From a checkpoint of a small sound classifier: 78125 training examples.
Rows from block 9 of a small sound classifier, named by matrix and row number. Rows with one number belong to one channel. Each number is 500 + 50 x the weight over its row's rms, rounded and kept within 0 to 999. All counts start at 0. Numbers have three digits each. After the name is the row's rms in percent of the matrix's.
Before each channel's rows are labels from the 100 clips, of 14976, where the channel reaches its largest size: "lies over" is the class under the peak. Only what is clearly more common there than usual is listed. The data: single English nouns, adjectives and verbs, spoken by a formant synthesiser in many voices. In brackets: how many of the 100, against the usual share in percent.
# filt: filter width-5 conv, dilation 16 (model.blocks.9.filt.weight, 192x192x5, each kernel summed), inputs 48-95
# gate: gate width-5 conv, dilation 16 (model.blocks.9.gate.weight, 192x192x5, each kernel summed), inputs 48-95
# out: residual pointwise conv (model.blocks.9.out.weight, 192x192x1, transposed), outputs 48-95

lies over: silence (85 vs 55.8)
filt.24 107:494518478488407415414578455463405623464524488481534507338514403427418537461586530425485477470490456531577535466464414469496527503593439509482410
gate.24 099:514449509541464421436546638549644558351497536562420487593446514542488532531480486538533516509532496472523557470509455477532474476459496475517500
out.24 103:530504482509557543444467505445484563585439446445462505432470462394404491548456485523512614567492463564451480414444460492494395459487474575440543

lies over: silence (86 vs 55.8)
filt.46 102:542496541542418470488495541536571580462472488585459531453453494590506521517545469552473416499514568518529436431468564492527519521415527466504568
gate.46 097:491402468537435447493419569516555514344433602506458515422566438593498541550531394512458417481538522519480577409440521504572442448459461554581453
out.46 093:512425512467483545531581511613451524471573460427536468483455512507542477613515487520458480456484469528453431542492523491476575430355529553456559

lies over: /oʊ/ (26 vs 2.1)
filt.29 112:535531530544478548449482538559573539550527503560555526550489518570619455561488524505479516569486536534534476610582499466589477620471543498506487
gate.29 110:484496451537474515407455584522583526444476396514441529541404517539546490567523452434524534562515427493370437546455461474566481585429511482552451
out.29 102:559645475500549473561548381573514542492505583455559543503565437564467447534529461554470527556550521421550542421529523495486520612544542508543553

lies over: /oʊ/ (26 vs 2.1)
filt.181 098:538548452473539559482496467475492435560509505486542555452558469546466472621471457478429406408540490481545453477647452527443607416643575478615514
gate.181 091:490426527609460540490560441478532523498596573503491458507522536517453450529577477439557525504541458547523584480458508495450428416527560537465526
out.181 093:486441505560460523523569484383461506443509474575553426476521516529424489502533529487506508672402480512400472575490582604513520444540530456531440

lies over: /oʊ/ (26 vs 2.1)
filt.94 096:544513539510452560512466527513519540399493654589538418531518541560454513502490482446535528583619515549512598451510420435489435396502508497446552
gate.94 094:470492432460576505457555486513597527486509504484461564480540505448492533462422564443523534586465480455432512559566539511562491524479459553451536
out.94 088:455581474477507501447515514552523465566409526523608540535548476553568488553468350396442611506433556506512547474523530425507423430457450460503522

lies over: /oʊ/ (26 vs 2.1)
filt.79 087:405474440488438543545444593500496433505499475455496553521499459476595454550477505483511576520501375510489426502408568555495517474392565571549459
gate.79 092:457535560422525487492476510552526452379489450500440543508539478480493554540458496472506480534551452484443539464522422455475496528547512523450545
out.79 100:541503534487392567473400431543589499455399498545482509511541471458617455563570439477510476418468513506470401575555670511466532497505464540440436

lies over: /k/ (36 vs 2.7)
filt.30 082:474617568562527384468421495490627612487532473511491520486449532566479496479514513459486506494501644434429472438467525528404553533535486464555451
gate.30 090:499498442513539527530430499467526586575450485559571521483497595525387550499618502455407437500490499554603581480498436442449509431448474459518533
out.30 095:482555543555533423431415428503429575490395485463562503545521512508502557511452366474546447526433533495467506444565451536476507486459505497623413